config.yaml
model: "contrastive image-text model"
dataset: "small renderings of single solids in any pose"
train_examples: 395000
image_size: 32
crop_scale_min: 1
horizontal_flip: false
translate: 0.06
tokenizer: "char"
vocab_size: 28
loss: "softmax"
embed_dim: 384
encoder_arch: "poolformer"
encoder_norm: "layernorm"
encoder_norm_position: "pre"
encoder_activation: "silu"
encoder_mlp_ratio: 6
encoder_parallel_block: false
encoder_inner_norm: false
encoder_moe: "top_k"
encoder_drop_path: 0.15
encoder_num_experts: 8
encoder_moe_every: 2
encoder_expert_mlp_ratio: 0.25
encoder_experts_per_token: 2
encoder_shared_expert: false
encoder_patch_size: [2, 2]
encoder_depths: [3, 6, 3]
encoder_widths: [80, 160, 320]
text_encoder_causal: true
text_encoder_width: 256
text_encoder_layers: 6
text_encoder_norm: "layernorm"
text_encoder_norm_position: "pre"
text_encoder_activation: "gelu"
text_encoder_mlp_ratio: 6
text_encoder_head_dim: 32
text_encoder_fused_qkv: false
text_encoder_bias: "all"
text_encoder_qk_norm: false
text_encoder_parallel_block: false
text_encoder_inner_norm: false
text_encoder_positions: "sincos"
residual_init: "zero_last"
optimizer: "soap"
beta2: 0.95
learning_rate: 0.0026
beta1: 0.9
shampoo_beta: 0.95
eps: 1e-08
precondition_frequency: 10
max_precond_dim: 1536
one_sided: false
adamw_lr_other_params: 0.00081
max_grad_norm: 3.0
ema_decay: 0.99
magnitude_pruning: 0.3
max_steps: 6600
batch_size: 256
epochs: 4.3
lr_schedule: "cosine"
final_lr_fraction: 0
warmup_steps: 660
weight_decay: 0.3
adamw_weight_decay_other_params: 0.01
Rows from block 7 of the image encoder of a small contrastive image-text model, named by matrix and row number. Rows with one number within an expert belong to one neuron, the router's apart. Each number is 128 + 24 x the weight over its row's rms, rounded and kept within 0 to 255. All counts start at 0.
Before each expert's rows are labels from the 100 images, of 14848, where the router gives the expert most weight on average: "strongest on" is what is common among them. Only what is clearly more common there than usual is listed. The data: small renderings of single solids in any pose. In brackets: how many of the 100.
# router: router (encoder.blocks.7.mlp.router.weight, 8x160, trained with AdamW), inputs 0-159
# up: expert up (encoder.blocks.7.mlp.up, 8x32x160), inputs 0-159
# down: expert down (encoder.blocks.7.mlp.down, 8x160x32, transposed), outputs 0-159

# expert 0
strongest on: blue (66); spring (34); teal (30)
router.0 [122  87 136 147 146  98  95 163 169 116 123 153 130 138 173  89  70  88 115 154 104  90  99 115 111 147 153 120 131 143 138 104 177 108 145 136 186 138 132 115 136 122 111 159 150 114 113 161 108  93 143  99 149 109  97 112 139 144 166  90 147 108 180 124 123 106 138 161 146 126 161 162 157 131 146 132  96 123 106 154 115 117 127  99  90 128 122 106 129 117 118 148 155 161 126 131 117 116 126 128 147 141 132 136 127 123 105  94 118 126 106 114 110 116 170 137 162  71  91  71 134 102 142 121 142 166 149 134  86 131 104 130 126 101 126 149 104 131 152 106 118 123 134 119 128 106 146 183 122 160 110 123  65 120 102 124 108 128 105 112]
up.0 [128 100 103 165 163 156 176 170 128 128 130 148 128 128 148 114  88 134  70 149 128 128  97 123 119 125 128 128 156 129  96 138 183 128 128 144 174  93 128 102 196 124 128 128 128 137 116 162 151 128 103 182 128 124 182 118  82 117 152 128 124 158 194 143 128  57 142 112 128 128 128 157 131 109 114 128 116 103 128 128 133 128 128  79 103 128 128  77 136 101 137 128 104 114 101 128 104  77 122 130 128 160 128 128 155 158 128 121 104 112  83 126 121  88 133 130 154 118 107  86 158  99 114 108 128 130 122 128 154 121  96 128 111 128 160 123 128  87 158  95 152 140 120 138 128 162 128 146 128 128  95 128 110 128 145  97 128 101 105 100]
down.0 [146 136 130  93 152 103 117 134 179 128 138 102 131  96 128  92 101 126  91 141 106 128 106  76 106 132 128 123 128  74 109 103 128 101 138  81 171 113 177 132 128 137 148 128 128 130 128  93 110  96 114 128 128 127 152 109  95  70 128 128 128 128 155 128 128 116  84 115 128  88 128 167  88  54 104 163 123 161  94 109 128  76 100 128 144 128 133 149 103 132 162 151 128 128  70 132 162  63 154 131 128 131 128 115 162 152 163 115 128 138 128 124 128 142 135 113 159 148 113 120 150 128 137 148 128 161 128 128 128 165 139  89 128 128 128 144 128 119 124 135 161 131 168 128 128 128 136 184 169 143 145 166 114 175 137 128 128 110 136 123]

# expert 5
strongest on: purple (31); pink (27)
router.5 [152 121  99 147 127 110 156 116 108 136 173 111 126 125 124 169 111 133 132 100 100  72 122 115  89 142 146 129 141 129 135 127 112 126 129 114 145 106 151 111 114 139 131 128 107 153  88 160 142 135 115 129 151 112 102 145 124 182 109  87  78 131 120 146 106 119 109 120 152 175  84 124 157 107 125 117 145 125 111  79 114 156  95 104  81  99 123 136  80 158 101 133 112 156 133 144 149 130 129 162 119 134 138 150 129 127 107 134  94 150 140 131 149 127 116 148 124 151 141 100 188 134 116 127 159 140 136 161 128 126 133  94 120 145 147 135 115 151  88 109 146 138 117 154  55 154 121 117 141  55  72 148 135 105 122  58 126 114 124 123]
up.0 [128 128 157 121 131 124 102 114 128 154 110  83 128 113 106  84 128 128 128 138 128 137 152 128 128 128 128 136 165 165 139 128 128 165 128 152 128 130 169 128 130 150 128 148 140 128 118  93 191 134 114 157 132 128 128 117 123  94 128 154 100  95 138 128 128 104 173 146 140 127 110 162 137 163 128 128 130 152 130 176 128 160 159  64 128 128 120 128 106 128 180 108 114 154 157 136 126 145 169 128 128 100 204 108 110 128 151 106 128 106 128 126 135 144 127 128 128 101 148 128 213 112  96 128 156 128 128 139 131 155  81 103 154 128 112 128  97 101 127 120 128  93 179 128 148  73  89 139 125  92  78 128 144 150 132  64 152 128 128 128]
down.0 [120 135 156 125 128 163 128  83 156 137 128 128 128 128 128 140 121 114 124 128 163 166 128 128 137 184 122 100 128 124  87  72 128 128 128 153 128 140 113  85 128 107 128 140 146 128 128 162 138 119 128 119 102 128 104 128 128 128 110 137 167 118 139 128  85 148 128  98 114 120 130 125 128  98 150 128 116 195 118  99 128 128 123 102 110 150 174 152 149 171 157 181 130  84 128 205 124  83 162 134 128 128 128 129 105 157 128 157 188 142 131  92 143 132 124 114 183 128 128 110 173 186 185 136 134 122 141 102 119 152 167 157 128 102 138  97 148 110 100 128 139 131  82 120 134  81 128 128 103 149 115 152 132 128 158 115 139 145 147 129]

# expert 1
strongest on: spring (32)
router.1 [134 119 144  94  75 163 119 164 105 105 128 116 131 113 141 150 106 109 110 118 109 113 107 102 116 143  90 137 133 145  87 141  89 110 123  93  94 137 185 126 131 139 188 137 128 129 137 140 122 152  78 155 158 159  97 171 174 122 132 143 142 151 143 146 104 140  76 137 115 122 141  92 141 136 114 115 125  87 141 136 117 156 134 173 126 170 130 145 149 127 127 114  93 123 116 130 131  89  99 115 123 102 119 147 123 125  88 120 125 110 162 143 158 110 139 118 142 166 155 133 121 156  75 105 154  93 114 107 148 162 165 127 179 146 168 118 127 136 136 149 182  89 105 118 121 144 135 113 133 131 135 117 176 154 120 150  93 111 126 161]
up.0 [128  92 140 152 127  99 136 103 130 147 123 128  89 128 128 128 128 128 104 128  87 115 127 152 128  51 169 168 135 128 163 128 128 150 121 145  85 204 146  89 128 124 141 131 116 128 128 123 116 127 151 140 121 128 108 128 126 115 131  76 128  78 128 126 128 131 120 127  94 163 121  87 128 146 128 117 123 127 128  77 148 155 127 128 128 165  59 128 109 152 129  82 128 118 128 163 128  66 100 153 151 130 157 128 120 128 128 132  90 128 175 138 128 120 107 122 128 156 128 128 169 151 153 153 128 172 189 161 128 123 131 128 143 128 128  55 128 107 144 128 128 126 128 128 136 148  66 137 141 128 124 135 160  85 128 117 128 116 105 153]
down.0 [ 75 140  92 128  98 141 128 128 128  90 128 131 128  86 128 128 128 152  90 159 116  81 175  98  87 159  99 128 140 129 100 111 141 118  84 171 173 128 128 128 110 128 139 128 128  98 129 128 128 110 131 117 110 174 117 100 128 128 139 128 124  92 128 109 128 128 128 137 110 128 146 141 128 205 128 113 132  97 154  75 147 145 128 133 128 190  93 128 128 107 137 133 128  81 128 185 128 105 130 108 128 112 128 142 128 128 173 128 157 135 128 154 157  92 128  67 137 128 136 102 110 144 128 138 116 107 128  81 128 143 163 116 134 145 128 105 135 103 114 119 128  96 179 130  87 128 156 128 128 182 128 108 159  98 128 128  70 163 116 128]

# expert 2
strongest on: black (53)
router.2 [131 110 127 124 169 116 130  98 120 101 131 134 116 147 143 105 142  93 123 109 158 134 130 129  75  89 112 136 126 142 171 107 121 155 121 166 130  99 147 108  93 111 124 116  97 151 150 166 123 120 125 134 101 146 118 161 154 127 122 115 104 154 153 143  68  71 113 164 157 156 147  95 147 147 130 146 149 128  88 123 133  97 133 115 154 102 143  95 116 111 173 117  85 128 104 163 149 158 159 164 146 134  95 104 153  98 102 147 101 181 124 109 113 128 134 156 127 130 117 143 129 121 112 115 121  67 128 138 135 117 167 136 118  76 134 127 137 154 141 166 103 120  82 111 143 136 105 112 173  87 147 121 177 139 126 135  89 163 129 134]
up.0 [128 128 128 158 123 140 147 107 150 112 191 173 184 144 162 115 125 128  98 163 128 144 192 128 128 143 102 128 128 128 128 162 128 128 109 128 128 128 128 112 126 128 121 103 176 147 128 126 165  86 162  91 128  94 110 177 128 151 124 128 117 130 128 128  92 155 189 169 170 135 123 128 136 124 111  81 156 109 128  92 128 128 128 126  91 134 118 128 140 136 130 148 128 170 128 116 141 146 162 139 140 118 128  72 151 129 106  92  66 139 128 105 145 104 119 143  73 185 138 128 134 107  88  93  96 129 127 123 142 108 127 106 165 128 159 152  91 128 130 149 108 128 113 128 128 142 134 129 152 148  83 128 128 109 132  88 120  83 128 128]
down.0 [128 128 163 128 123 106 157  98 150 120 151 165 138 143 128 120 142 131 128 128 128 121 178 159 128  83 132 114 144 128  81 128 168 140 149 148 131 168 110 173 186 143 128 188 123  99 114 128 169 128 152 117 176 152 103 128 160 128 128 103 128 128 135 140 128 132 128 160 105 103 128 128 128 137 128 109 167 120 128 153 107 141 106 128 124  90 128 108 128 109 118  93  87 124  87 117 187 194 170 146 123 128 128 128  62 173 140 128 145 147 141 150 166 128  97  83 128 148 173 174 142 117  92 136 108 147 119 133 151 128 128 100 128 108 128 180 126 155 111 160 128 128 138  84 150 119 153 128 128 146 128 109 142 145 114 150 123 128 104 157]